config.yaml
model: "image classifier"
dataset: "made-up road signs on poles"
train_examples: 61250
image_size: 24
crop_scale_min: 0.8
horizontal_flip: false
targets: ["symbol"]
num_classes: 28
arch: "resnet"
norm: "groupnorm"
hidden_act: "silu"
weight_standardization: false
channel_attention: "eca"
depths: [2, 4, 4]
kernel_size: 3
stem: "deep"
avg_pool_shortcut: true
widths: [64, 112, 192]
label_smoothing: 0.2
loss: "cross_entropy"
init: "trunc_normal_002"
residual_init: "scaled_by_depth"
optimizer: "adamw"
learning_rate: 0.0032
beta1: 0.9
beta2: 0.999
eps: 1e-06
max_steps: 19400
batch_size: 256
epochs: 81.1
lr_schedule: "cosine"
final_lr_fraction: 0
warmup_steps: 580
weight_decay: 0.08
Rows from block 7 of a small image classifier, named by matrix and row number. Rows with one number belong to one channel. Each number is 200 + 30 x the weight over its row's rms, rounded and kept within 0 to 999. All counts start at 0. After the name is the row's rms in percent of the matrix's.
After each channel's rows are labels from the 100 images, of 14848, where the channel reaches its highest value: "top examples" is what is common among them. Only what is clearly more common there than usual is listed. The data: made-up road signs on poles. In brackets: how many of the 100.
# convs0: first 3x3 conv (model.blocks.7.convs.0.weight, 192x192x3x3, each kernel summed), inputs 96-191
# convs1: second 3x3 conv (model.blocks.7.convs.1.weight, 192x192x3x3, transposed, each kernel summed), outputs 96-191

convs0.152,033,181,223,230,251,176,198,183,148,196,201,200,183,245,204,265,209,198,197,185,228,196,178,204,274,186,212,240,241,185,178,207,246,169,221,173,210,218,175,216,240,199,201,227,199,218,171,188,284,183,219,206,207,180,152,196,188,202,204,206,201,203,236,179,159,192,226,194,205,228,192,210,229,196,187,174,203,154,195,187,212,185,188,279,142,152,180,182,204,216,211,236,227,254,241,214,193
convs1.152,033,195,206,187,196,190,157,200,203,148,160,188,236,187,213,190,245,214,209,188,197,209,223,234,178,200,228,209,185,212,234,217,186,221,192,179,215,225,184,215,212,239,207,202,218,155,208,230,141,196,207,191,176,172,237,213,180,186,231,147,183,243,180,222,209,190,186,185,181,258,191,157,188,219,205,154,104,195,217,212,203,211,224,167,241,214,219,204,195,227,241,205,156,218,137,183,198
top examples: A (100)

convs0.17,119,200,188,187,216,165,172,194,191,160,189,164,182,165,203,143,149,193,194,214,134,190,196,211,158,170,210,161,210,172,145,200,189,182,189,169,204,179,176,184,182,191,147,190,200,193,165,170,152,198,170,183,173,207,185,219,194,189,199,199,207,173,189,190,213,170,181,175,175,182,158,174,183,166,183,192,157,144,196,207,182,212,208,183,204,196,179,218,207,126,212,189,175,95,199,195,168
convs1.17,120,182,230,207,132,261,213,217,214,193,221,169,201,230,182,236,260,184,219,136,152,172,170,189,213,214,187,240,175,210,248,223,218,215,206,216,212,228,238,203,186,205,314,194,221,160,171,191,221,185,243,144,210,207,220,194,249,199,138,187,180,218,213,231,179,241,227,194,271,215,197,177,221,181,202,186,246,214,218,272,215,163,172,216,162,213,165,200,186,277,164,177,180,259,171,216,273
top examples: bar (100)

convs0.11,099,185,212,172,181,231,186,153,188,138,191,171,208,188,191,173,201,173,217,221,167,183,178,173,172,150,168,162,238,187,158,155,169,178,184,173,184,198,166,212,187,221,162,167,205,187,158,192,196,171,205,195,153,213,182,193,187,203,168,191,199,159,181,203,172,196,167,176,200,150,202,196,117,194,194,161,160,200,222,221,182,180,200,192,203,206,160,178,203,174,216,195,155,135,167,184,160
convs1.11,106,202,224,210,208,173,292,198,163,226,149,177,208,222,189,210,216,164,185,181,249,178,173,191,208,150,212,222,218,204,208,226,219,210,151,197,202,212,173,212,199,188,235,214,171,178,262,191,226,172,219,123,233,247,238,208,234,203,170,183,167,160,226,239,194,195,210,266,205,237,184,172,175,171,175,183,227,170,201,231,205,205,129,208,155,213,234,209,210,203,216,192,179,163,195,186,206
top examples: 30 (52); cross (47)

convs0.175,092,157,199,183,153,152,196,252,202,175,201,141,193,190,177,201,183,121,195,179,134,183,189,194,218,191,205,203,178,163,205,170,212,157,145,227,160,211,213,193,181,186,203,157,159,161,164,177,203,167,230,157,172,144,202,181,166,193,174,181,202,146,186,200,192,163,217,159,225,164,129,187,150,187,197,196,153,170,166,189,162,191,186,189,160,185,156,192,191,208,185,146,136,161,175,207,208
convs1.175,089,195,203,229,218,191,159,133,171,182,146,202,206,218,203,224,210,247,209,196,211,174,154,239,189,179,196,196,207,220,160,215,138,211,261,185,234,204,202,198,175,208,200,227,208,206,193,211,162,245,215,178,208,204,208,226,196,204,221,229,184,207,180,198,211,219,214,231,212,230,240,219,262,158,192,152,243,201,196,219,211,220,217,190,143,203,211,219,229,185,175,166,188,167,208,203,192
top examples: 70 (100)

convs0.61,039,204,233,229,250,160,180,206,193,204,223,209,195,255,226,255,216,202,202,184,223,186,188,216,264,207,220,236,235,195,182,204,254,203,235,191,203,227,157,225,225,212,201,257,185,240,182,182,260,199,206,218,160,169,181,211,182,213,237,215,183,204,212,168,186,183,211,191,199,252,202,229,228,186,199,151,192,160,185,189,217,187,204,255,135,170,183,199,212,195,204,216,187,266,226,215,199
convs1.61,032,175,208,192,179,165,153,183,199,186,186,156,231,191,217,189,232,197,219,186,195,205,214,216,188,188,228,214,187,209,242,210,175,224,192,179,238,207,196,212,231,228,174,185,178,151,217,208,110,218,190,184,246,129,210,202,190,178,229,164,218,254,194,202,208,193,192,189,197,261,151,171,183,264,219,197,101,187,205,185,185,229,202,152,242,203,193,189,189,241,240,216,177,214,153,176,198
top examples: ring (97)

convs0.60,069,173,217,226,155,116,168,236,196,229,216,117,210,194,201,224,196,183,182,180,127,202,171,214,242,191,223,214,217,163,191,125,227,193,210,211,152,190,164,207,171,199,151,118,157,204,155,158,199,185,203,186,195,151,146,165,152,181,160,223,198,175,214,171,190,161,211,197,193,235,179,183,178,199,173,161,156,145,161,166,201,157,224,197,152,195,110,173,207,187,215,171,155,182,186,196,180
convs1.60,054,204,182,176,231,244,186,150,182,146,126,223,209,203,205,182,219,205,173,198,210,163,172,222,179,140,196,200,206,213,167,276,139,217,148,176,253,210,203,189,213,235,229,215,231,182,183,224,186,210,220,161,162,207,228,228,234,213,212,194,187,207,196,227,196,212,207,212,200,177,243,185,190,186,220,180,236,208,212,216,200,219,211,207,189,202,262,217,202,212,218,232,185,187,190,199,204
top examples: ring (74)

convs0.75,119,157,228,206,137,190,153,196,172,180,196,171,217,215,226,178,193,199,201,155,168,126,179,212,212,171,208,197,124,201,216,131,184,187,181,180,192,212,189,184,174,196,148,104,206,191,225,194,195,200,221,154,158,148,169,214,170,213,194,203,210,206,82,145,197,218,216,202,232,199,158,185,168,203,189,205,188,197,196,220,200,194,218,187,163,237,152,202,179,217,155,154,164,190,202,188,206
convs1.75,100,232,188,189,208,191,160,186,139,206,159,211,194,209,197,255,181,200,187,241,201,257,174,235,194,172,215,218,260,200,135,230,202,188,170,211,224,180,211,184,198,203,228,220,172,229,126,213,194,199,207,195,225,295,236,254,229,211,198,186,170,145,296,239,190,194,158,215,178,151,202,179,216,181,214,191,220,183,208,200,192,218,153,214,176,216,248,200,202,182,233,219,220,176,241,203,155
top examples: ! (71); 30 (25)

convs0.93,028,173,227,219,228,180,168,193,188,187,219,198,203,252,199,250,200,207,192,164,205,161,191,197,268,217,199,237,233,181,168,150,218,191,206,202,198,214,162,215,179,198,177,215,212,234,180,161,220,196,218,204,178,144,154,179,169,184,217,225,210,199,220,156,146,186,196,178,208,215,200,200,190,195,167,170,208,179,156,179,214,165,201,218,116,181,117,188,219,183,200,166,168,214,236,203,191
convs1.93,030,207,220,208,185,192,146,216,166,150,131,187,220,205,214,209,241,188,212,197,187,207,170,237,208,161,232,208,210,217,234,232,161,232,188,168,236,222,187,222,249,231,193,215,190,151,173,231,121,188,218,158,195,203,205,228,182,196,202,160,180,213,186,214,197,209,185,214,198,221,179,184,179,241,198,176,149,198,220,207,204,234,209,193,237,234,217,188,193,225,239,242,189,179,177,202,201
top examples: ring (51); heart (30)

convs0.30,045,192,236,236,254,158,198,206,157,191,218,209,183,253,211,267,198,202,197,206,218,193,214,212,266,214,225,249,244,216,185,207,259,186,211,187,200,228,170,219,236,195,206,233,176,228,195,173,248,187,227,214,182,181,176,214,182,204,235,201,201,206,230,185,162,182,207,187,196,227,208,212,223,172,200,183,180,150,197,177,202,203,165,252,160,147,191,189,194,221,214,214,218,262,264,193,198
convs1.30,034,202,197,178,193,197,155,173,214,177,159,178,240,178,224,174,236,190,221,186,194,199,187,219,173,179,238,196,187,194,221,214,195,229,198,184,245,222,191,219,222,246,190,203,206,189,214,222,132,222,184,197,222,145,204,208,192,205,241,170,203,222,206,187,198,188,186,206,199,261,148,178,179,257,222,224,104,206,207,214,211,216,213,144,223,194,201,157,196,218,239,235,186,187,127,172,185
top examples: ! (42); heart (35); struck through (33)

convs0.184,160,214,181,202,216,136,211,157,158,191,181,178,197,166,160,136,223,206,175,182,179,175,179,203,178,181,204,170,178,201,157,196,211,180,217,166,185,203,190,192,157,152,200,186,142,194,191,206,136,239,201,158,175,203,183,204,189,164,195,208,195,176,157,154,219,176,177,161,176,181,200,185,229,141,166,141,191,202,175,188,210,201,184,191,138,160,215,238,184,188,168,230,194,168,181,146,159
convs1.184,175,181,242,214,216,217,99,180,194,165,223,211,224,256,240,210,183,190,204,226,155,164,186,209,221,292,229,235,229,200,174,181,121,178,170,273,226,191,228,208,192,217,207,219,219,206,138,183,222,201,252,202,216,211,201,195,195,219,180,203,246,178,205,205,243,211,249,243,228,189,182,195,225,238,228,227,209,200,200,234,160,191,164,205,194,224,146,196,217,215,171,131,182,175,253,249,210
top examples: 70 (100)

convs0.55,105,196,209,196,144,153,181,191,193,207,199,133,214,209,161,174,215,155,184,168,190,155,178,187,200,216,206,215,221,190,179,128,177,191,216,238,148,228,222,205,137,187,178,128,217,199,137,196,187,208,199,169,222,173,202,163,224,190,138,153,179,197,205,197,207,155,198,191,187,205,129,193,192,190,197,186,179,199,201,193,182,141,165,182,146,191,183,201,219,184,204,156,125,187,149,195,200
convs1.55,099,182,193,175,278,188,202,195,220,208,176,211,176,239,245,235,171,212,223,252,229,250,177,186,222,114,185,198,232,207,189,236,159,176,150,172,282,196,188,232,205,233,193,213,200,241,259,225,230,157,220,158,134,236,190,230,190,214,260,275,174,136,160,156,200,241,190,176,232,174,191,191,183,177,191,168,251,218,198,215,212,264,243,174,206,232,202,188,208,205,229,200,216,176,273,202,206
top examples: ! (91)

convs0.24,137,197,182,197,184,142,197,197,149,239,157,135,196,175,192,175,175,191,199,210,172,228,184,197,168,160,225,163,188,159,156,144,210,215,205,176,165,179,195,206,164,167,171,168,174,221,136,155,135,160,135,186,233,176,188,204,165,169,190,227,203,159,204,176,189,195,169,194,163,193,170,181,161,179,178,203,177,159,218,176,176,183,174,182,160,185,176,160,234,149,173,203,199,138,190,155,159
convs1.24,131,188,218,183,188,247,188,190,260,142,237,207,178,224,180,229,201,191,197,173,160,146,157,185,219,191,184,220,200,209,206,251,171,153,201,237,224,208,215,177,178,223,279,225,256,192,163,205,238,215,224,176,132,222,191,197,290,228,143,203,170,198,182,186,213,236,207,159,257,175,191,182,276,224,230,155,253,225,209,217,218,200,209,202,194,230,193,232,158,244,206,176,180,204,208,221,250
top examples: bar (100)

convs0.27,112,153,225,193,141,153,214,196,235,171,195,145,177,209,165,198,231,202,191,182,158,209,184,189,197,211,187,228,211,237,191,151,203,167,184,228,151,212,221,189,157,146,165,160,195,155,120,167,169,168,232,153,189,202,254,228,254,173,164,165,190,185,231,253,176,194,187,198,204,185,158,177,159,151,207,177,224,181,173,195,156,199,211,161,199,188,216,173,176,182,228,173,177,123,200,196,174
convs1.27,114,205,189,197,278,210,205,187,166,221,165,267,209,196,219,175,199,194,203,229,246,152,168,194,198,94,208,183,201,183,164,237,188,187,200,160,239,213,154,229,208,233,201,227,220,241,238,254,227,227,218,179,226,205,181,205,168,236,192,211,194,178,193,197,236,210,205,233,217,223,175,217,214,177,205,210,241,213,217,248,215,217,196,203,156,227,210,205,243,216,208,149,161,227,218,177,196
top examples: ring (100)

convs0.123,108,188,189,179,208,150,159,166,193,161,194,183,178,164,188,168,199,136,195,212,136,178,213,182,162,167,201,141,205,233,118,185,166,192,164,216,170,219,191,222,171,187,170,182,197,240,184,155,136,190,212,204,144,179,201,206,192,207,194,181,218,173,173,199,197,162,207,161,169,160,147,207,173,166,188,184,140,177,178,199,201,186,180,215,162,182,210,157,219,133,186,196,187,118,178,225,169
convs1.123,091,169,223,212,165,203,195,221,170,205,197,176,205,250,219,259,189,206,181,172,205,202,143,229,216,217,186,238,189,172,222,208,189,184,218,182,220,186,218,190,204,229,208,210,205,151,230,237,257,210,189,106,258,218,218,210,197,190,162,238,184,178,216,198,194,227,167,240,245,225,159,172,246,182,208,192,261,197,217,211,196,201,224,157,194,240,143,240,206,255,196,148,145,271,224,170,249
top examples: bar (99); square sign (44)

convs0.5,117,203,201,220,165,179,174,200,127,235,153,176,211,205,199,200,179,163,124,175,187,202,162,213,169,165,209,202,161,171,214,185,190,195,199,123,180,201,138,175,152,191,190,127,197,195,186,164,169,196,170,135,200,184,192,190,186,197,174,167,175,149,179,180,187,173,179,191,173,202,190,143,189,154,220,179,221,185,165,154,191,197,217,165,165,243,180,241,186,179,166,183,167,149,180,161,191
convs1.5,130,201,208,190,232,188,122,188,209,118,174,181,194,195,206,195,200,204,255,256,186,186,193,198,231,230,199,212,254,235,147,182,144,185,174,279,231,209,259,233,193,213,236,241,203,250,103,220,204,224,253,193,173,279,187,224,223,217,177,232,195,187,215,199,207,227,210,192,228,168,183,240,221,201,214,197,218,193,217,255,212,216,147,207,176,227,207,165,211,232,215,220,198,172,225,234,186
top examples: 70 (100)

convs0.182,087,154,193,210,145,211,179,156,161,191,166,152,208,171,150,166,174,206,167,133,182,173,216,206,200,205,159,173,139,199,156,172,132,188,189,190,211,210,197,171,194,177,175,198,233,137,182,184,205,193,219,170,208,164,201,202,190,183,175,146,234,194,171,203,181,164,204,196,178,197,148,206,194,212,180,172,179,176,207,198,172,177,173,153,163,165,174,185,212,181,159,113,164,144,227,217,183
convs1.182,066,192,204,180,259,161,180,222,219,210,197,212,176,212,220,244,156,186,195,240,210,228,165,170,170,170,195,189,235,211,186,195,200,168,221,196,201,171,195,203,153,195,193,167,161,333,212,199,202,187,207,204,161,241,203,233,233,207,193,211,110,159,211,153,160,208,174,205,226,163,182,165,246,150,205,186,222,186,196,200,195,235,183,206,196,241,187,203,211,200,203,272,220,206,164,218,200
top examples: arrow up (100)

convs0.59,154,195,196,178,236,167,246,184,221,132,198,193,198,175,207,191,155,156,206,212,171,206,206,232,167,200,223,190,206,159,195,193,132,119,122,218,203,168,220,180,177,175,184,176,189,183,160,145,180,190,204,171,166,201,227,240,241,207,204,196,183,186,203,216,231,219,238,191,203,111,150,147,170,157,201,239,223,155,172,191,139,213,160,208,196,221,211,177,148,166,201,152,166,118,188,223,193
convs1.59,163,190,201,224,174,194,136,204,153,248,205,211,195,195,210,191,234,263,186,177,208,184,167,186,214,156,174,204,191,233,182,197,248,255,266,166,201,232,188,238,205,240,203,187,232,217,190,268,211,173,209,182,226,207,185,200,148,203,193,182,212,193,198,190,193,206,153,211,207,244,202,236,214,165,181,133,232,255,223,242,263,194,253,180,184,209,169,207,283,208,190,183,197,252,192,169,205
top examples: ring (97)

convs0.94,103,171,206,209,151,214,159,191,193,177,171,161,205,190,170,171,184,197,180,128,188,153,182,208,194,164,204,179,129,211,192,132,189,165,193,174,185,207,191,186,122,187,188,126,213,176,175,191,176,229,222,144,178,140,214,183,184,190,170,179,157,218,132,168,180,195,205,218,213,205,154,173,216,139,180,170,212,177,156,191,194,142,187,180,134,231,182,233,177,191,122,149,144,170,166,224,222
convs1.94,091,226,191,200,260,167,148,196,163,220,235,218,205,205,234,217,190,194,182,275,178,220,181,182,212,188,179,203,257,190,158,234,142,206,204,197,231,207,201,219,209,227,192,240,158,232,145,192,186,168,213,249,194,278,194,249,198,212,213,184,210,158,226,184,148,190,166,186,191,184,197,215,218,226,236,200,214,187,217,244,209,262,174,199,212,222,203,194,242,197,242,166,204,193,270,209,158
top examples: arrow up (100)

convs0.171,116,195,190,182,173,163,158,214,171,221,184,170,218,154,183,124,236,151,161,208,160,149,158,193,169,192,214,167,192,202,157,165,194,193,182,206,150,222,197,225,171,186,172,156,188,204,173,186,173,183,192,162,209,190,193,173,191,209,167,117,175,180,184,167,206,145,218,199,181,194,159,181,161,190,217,214,143,222,159,189,208,173,181,197,186,156,183,165,205,175,214,172,151,167,174,172,175
convs1.171,126,170,216,201,208,191,201,173,211,182,171,189,171,266,216,282,174,235,228,220,222,237,191,212,232,145,174,233,231,206,182,197,139,182,160,184,228,180,221,193,189,216,208,228,214,201,185,215,219,195,207,167,158,229,216,227,217,211,225,272,188,166,184,186,182,249,170,202,241,150,179,222,238,195,208,148,279,203,216,217,201,223,191,182,183,252,202,239,209,213,188,175,194,185,254,203,230
top examples: 10 (66)

convs0.107,101,189,202,214,129,177,193,152,115,216,144,140,227,170,184,141,209,195,140,164,172,169,178,176,180,178,151,172,154,189,149,139,169,176,176,154,177,219,176,183,191,187,152,132,210,168,165,174,181,183,219,164,198,169,197,190,172,198,181,177,201,171,166,184,180,177,179,211,175,208,178,178,151,178,193,173,198,200,169,180,196,191,210,188,151,184,176,178,206,206,167,186,192,166,187,191,179
convs1.107,105,217,204,192,245,169,136,192,242,158,244,181,181,230,220,245,170,209,235,241,151,206,106,207,213,203,220,212,238,197,175,217,174,182,211,233,237,182,232,193,169,209,242,221,135,232,127,177,220,245,229,174,192,246,212,243,225,229,204,248,157,153,232,175,219,230,203,202,234,144,168,175,246,194,225,162,221,164,218,234,191,230,162,231,209,245,226,214,191,239,212,200,191,173,230,234,195
top examples: 70 (62); T (38)

convs0.155,130,179,192,130,211,187,179,169,173,142,184,162,161,206,169,191,134,163,196,207,148,192,216,161,217,169,155,209,213,117,198,194,124,197,136,180,214,171,187,181,189,185,171,196,167,195,206,186,195,182,183,180,162,208,199,224,214,185,204,210,213,133,184,201,220,220,151,148,210,114,157,189,179,248,215,172,184,164,205,205,187,231,164,128,205,219,182,213,212,213,218,142,152,139,219,196,171
convs1.155,131,187,201,234,179,195,234,205,221,250,181,184,238,186,203,183,207,223,192,192,219,199,189,218,184,187,207,194,213,267,166,164,220,198,215,218,178,201,226,225,178,181,206,138,217,234,217,221,196,248,255,150,200,218,242,212,180,207,168,190,179,215,207,185,130,206,261,284,208,269,218,185,227,102,164,198,255,222,193,226,243,185,160,234,143,225,190,207,214,180,161,228,208,167,187,223,238
top examples: 30 (100)

convs0.167,144,200,190,213,218,145,205,173,166,257,157,170,205,185,188,165,205,162,127,211,183,197,171,192,164,184,214,187,224,171,167,193,206,205,196,180,160,190,185,211,169,177,204,175,157,221,165,185,152,181,147,147,218,243,238,206,207,180,182,141,183,133,234,209,186,163,138,158,158,201,173,160,179,171,212,178,206,195,154,133,207,184,192,160,193,176,189,183,228,156,216,209,199,166,183,117,178
convs1.167,149,175,228,179,175,219,130,210,244,117,187,177,198,233,208,216,206,225,259,186,181,186,194,191,240,178,197,222,187,225,209,190,164,184,174,220,243,216,251,212,169,233,254,235,251,186,177,210,245,214,243,185,159,188,172,187,182,225,177,263,225,194,178,173,178,241,247,202,271,159,200,245,243,234,204,174,222,217,231,266,204,209,179,212,208,217,161,205,196,254,197,177,164,184,230,244,218
top examples: 70 (100)

convs0.137,032,138,210,222,185,176,177,170,148,180,235,179,205,200,117,221,193,177,195,152,170,160,239,196,219,185,179,193,191,163,130,167,189,181,227,203,197,207,180,201,152,175,182,199,223,214,196,146,187,183,227,143,181,172,157,188,189,200,150,186,238,216,169,104,176,171,218,184,190,226,144,221,210,177,189,150,141,203,165,200,207,175,172,162,148,163,138,205,212,164,178,210,152,183,204,179,201
convs1.137,035,221,202,183,212,203,160,225,190,172,135,178,221,206,247,208,208,193,197,243,221,210,138,231,205,175,241,223,244,193,225,221,135,204,159,185,241,215,193,221,196,244,193,192,175,196,171,237,137,199,205,180,174,220,240,258,198,193,235,197,157,170,253,197,155,221,175,215,202,187,177,165,167,181,214,184,211,202,200,204,198,258,201,188,218,234,234,161,206,184,222,195,218,151,209,210,178
top examples: ! (100)

convs0.22,033,181,223,230,249,163,185,183,133,187,194,209,183,237,191,246,192,208,183,204,206,175,204,210,253,238,208,219,242,200,149,184,261,182,197,171,187,209,154,202,218,186,169,230,196,238,186,175,227,166,229,199,178,173,150,199,174,189,222,186,209,217,225,182,124,177,194,163,206,205,205,207,193,187,175,177,181,175,171,185,217,196,175,252,149,134,170,174,193,197,203,198,217,223,244,196,188
convs1.22,033,217,211,200,193,208,147,208,203,141,142,183,239,190,229,190,244,187,222,200,169,205,177,252,193,152,238,201,195,222,230,208,184,221,184,184,231,222,202,220,226,245,195,200,213,183,184,235,118,219,209,172,230,201,220,231,179,207,220,169,183,208,190,198,204,203,190,220,200,239,142,180,195,240,216,199,137,205,218,218,215,223,217,154,229,238,199,191,207,224,237,228,181,201,163,188,190
top examples: bar (72)

convs0.89,030,179,228,226,236,178,165,209,173,196,229,196,190,252,199,249,200,194,209,179,221,178,173,214,277,209,212,234,237,171,167,175,268,178,225,188,206,213,159,218,179,197,187,232,207,222,153,154,240,206,207,189,184,167,135,202,189,195,209,227,204,214,205,148,165,187,205,196,194,235,187,226,208,181,188,182,194,156,178,186,214,177,195,223,127,177,153,193,204,189,198,203,161,216,245,213,188
convs1.89,030,206,219,194,182,185,142,187,187,136,160,165,234,207,203,211,235,207,197,188,180,209,186,229,194,174,231,214,201,226,242,207,149,230,171,190,217,231,189,215,239,228,192,204,184,151,189,241,126,166,210,186,183,171,221,206,191,181,227,149,193,208,200,226,218,202,177,209,219,217,188,153,164,231,189,134,132,202,217,200,198,228,235,196,221,227,197,181,185,232,231,220,187,190,161,196,199
top examples: ring (50); heart (40)

convs0.97,123,212,199,200,206,131,179,180,171,210,173,150,186,160,181,159,167,177,195,198,132,201,212,188,160,148,197,142,182,196,142,192,179,239,178,175,184,189,171,198,175,183,144,209,188,184,187,145,163,200,163,190,180,165,214,221,182,182,213,203,224,201,185,178,195,157,214,196,190,209,154,209,167,172,169,177,146,159,221,209,193,186,204,184,165,217,209,203,257,126,172,168,197,133,195,218,200
convs1.97,117,175,225,211,125,271,237,215,208,164,218,191,194,242,201,240,224,198,200,173,161,171,145,200,223,187,198,246,203,199,226,208,198,143,198,218,205,194,239,176,206,212,279,194,223,177,201,218,243,190,239,150,208,229,201,185,255,194,130,217,148,194,219,218,170,237,194,189,233,172,228,173,227,210,234,192,276,226,212,222,205,184,212,211,191,205,130,208,152,276,209,171,173,238,222,183,234
top examples: bar (100)

convs0.177,042,189,228,232,245,171,214,176,158,185,200,225,184,248,199,265,215,197,185,189,229,200,180,211,270,221,205,252,242,190,189,220,229,174,219,184,205,221,170,219,251,199,209,244,195,217,197,196,290,170,214,211,185,184,157,195,189,205,213,197,194,203,244,216,147,185,223,179,204,223,203,223,225,188,190,162,205,156,188,185,212,188,180,280,146,149,191,183,201,216,217,230,233,276,228,207,197
convs1.177,038,188,208,196,206,200,160,218,233,178,171,177,233,190,224,189,236,201,221,182,214,202,217,220,182,176,224,194,180,218,236,211,199,218,209,183,237,216,188,214,212,240,203,189,213,167,217,216,134,220,199,190,228,156,228,213,178,194,227,165,209,249,181,196,211,192,199,200,185,278,176,161,204,230,206,206,103,192,204,205,201,211,211,154,244,202,203,204,198,229,229,209,158,214,152,173,197
top examples: A (82)

convs0.33,107,196,206,194,189,141,189,183,164,242,161,141,191,181,188,188,173,187,188,185,173,220,185,215,179,133,246,186,170,151,168,169,189,220,226,150,207,175,175,194,157,178,163,166,171,188,164,161,163,197,138,156,201,160,209,207,174,174,187,211,185,170,188,157,194,193,182,200,199,202,166,162,180,162,179,187,201,149,191,192,209,182,200,170,161,240,172,223,218,173,149,191,174,143,173,197,194
convs1.33,090,196,211,191,164,237,158,222,227,134,163,207,201,199,183,196,207,189,204,205,171,182,189,168,225,197,180,211,228,218,199,221,161,177,170,275,220,211,256,185,184,212,282,206,242,220,175,210,214,221,248,187,160,269,201,220,284,226,137,175,167,193,213,217,170,219,205,161,213,185,243,202,240,208,258,176,220,248,204,238,214,206,206,210,204,190,202,158,185,221,231,187,166,169,208,212,192
top examples: bar (100)

convs0.19,032,176,225,238,239,178,177,182,139,193,185,203,173,240,188,247,186,206,185,204,187,179,199,213,254,219,198,225,239,188,150,190,267,174,208,172,189,207,165,212,211,185,160,220,194,262,170,171,225,162,213,182,179,175,125,206,164,195,220,179,212,241,222,172,139,182,215,184,211,218,194,205,190,188,182,170,177,186,159,183,213,189,162,224,164,126,174,179,192,193,216,212,221,221,253,192,192
convs1.19,030,226,208,196,191,215,144,196,215,141,145,183,244,183,208,189,248,207,206,188,188,213,178,254,186,161,242,190,192,237,209,202,182,226,172,191,221,228,202,212,215,245,207,201,211,171,184,237,124,215,225,189,216,189,231,231,190,202,212,169,170,205,193,204,185,209,179,214,204,232,169,177,190,237,215,191,143,203,223,216,217,227,237,174,216,239,197,186,203,222,227,203,184,193,159,187,182
top examples: 30 (48); heart (34)

convs0.76,100,165,217,208,141,228,171,183,84,202,148,166,236,206,172,212,197,169,162,211,176,194,219,171,210,190,164,202,189,177,207,171,153,193,152,150,170,221,164,203,185,195,149,154,242,235,170,194,190,165,233,151,169,195,204,177,160,206,156,192,224,163,189,188,109,194,179,179,200,185,166,204,158,189,211,205,195,264,201,192,174,180,192,146,169,223,161,191,201,223,169,197,196,188,211,176,188
convs1.76,090,213,195,174,252,164,219,233,241,192,197,221,182,196,195,191,193,222,218,201,224,172,188,204,209,153,229,204,241,202,176,207,237,191,201,249,197,202,198,233,172,188,211,216,155,149,202,180,211,278,241,220,182,209,224,231,223,218,224,179,129,201,239,223,268,196,209,247,205,183,186,194,196,160,204,164,185,150,203,242,231,232,210,245,190,192,222,172,200,196,241,145,169,154,201,210,165
top examples: ! (77)

convs0.143,110,170,214,210,147,144,175,225,227,196,196,152,182,195,158,167,206,148,194,184,209,158,140,205,189,168,206,187,180,200,198,153,223,162,194,207,151,197,181,194,148,158,207,139,153,192,173,181,199,176,189,136,179,208,209,177,213,163,144,157,146,204,178,179,175,194,219,195,229,198,136,167,202,174,183,190,198,172,182,186,187,167,205,180,202,205,156,198,168,216,212,174,142,221,150,140,227
convs1.143,124,208,193,196,234,229,166,188,134,206,157,227,217,218,242,238,191,230,224,233,161,230,200,224,224,171,196,219,241,192,175,233,147,203,161,184,274,201,231,209,195,233,215,250,224,223,130,224,169,190,221,215,198,244,195,238,166,230,235,239,231,166,233,183,162,220,184,212,196,176,190,231,191,210,222,198,237,219,219,238,215,239,170,204,181,223,196,199,234,175,184,179,214,135,287,227,184
top examples: 10 (100)

convs0.78,033,187,229,230,246,155,176,215,171,203,222,194,196,259,223,261,204,197,209,186,220,176,187,213,284,209,214,236,247,190,174,183,262,193,234,185,207,220,161,221,216,208,195,229,191,238,158,173,246,214,213,206,179,166,150,206,183,204,225,220,197,213,205,146,193,182,211,194,198,236,188,218,218,189,192,157,199,163,189,188,212,181,193,245,120,172,163,198,211,197,200,200,182,227,251,213,191
convs1.78,029,197,216,194,175,184,140,175,196,155,164,172,233,195,209,201,233,205,205,175,183,203,191,228,183,183,239,212,194,217,237,215,150,229,173,191,226,219,193,207,233,233,187,207,195,141,198,225,114,174,193,178,192,149,224,208,190,186,227,156,192,224,197,219,207,210,183,204,205,237,162,164,162,244,201,156,111,196,223,198,194,224,224,169,227,226,205,181,182,226,235,234,181,208,134,182,203
top examples: ring (57); struck through (33)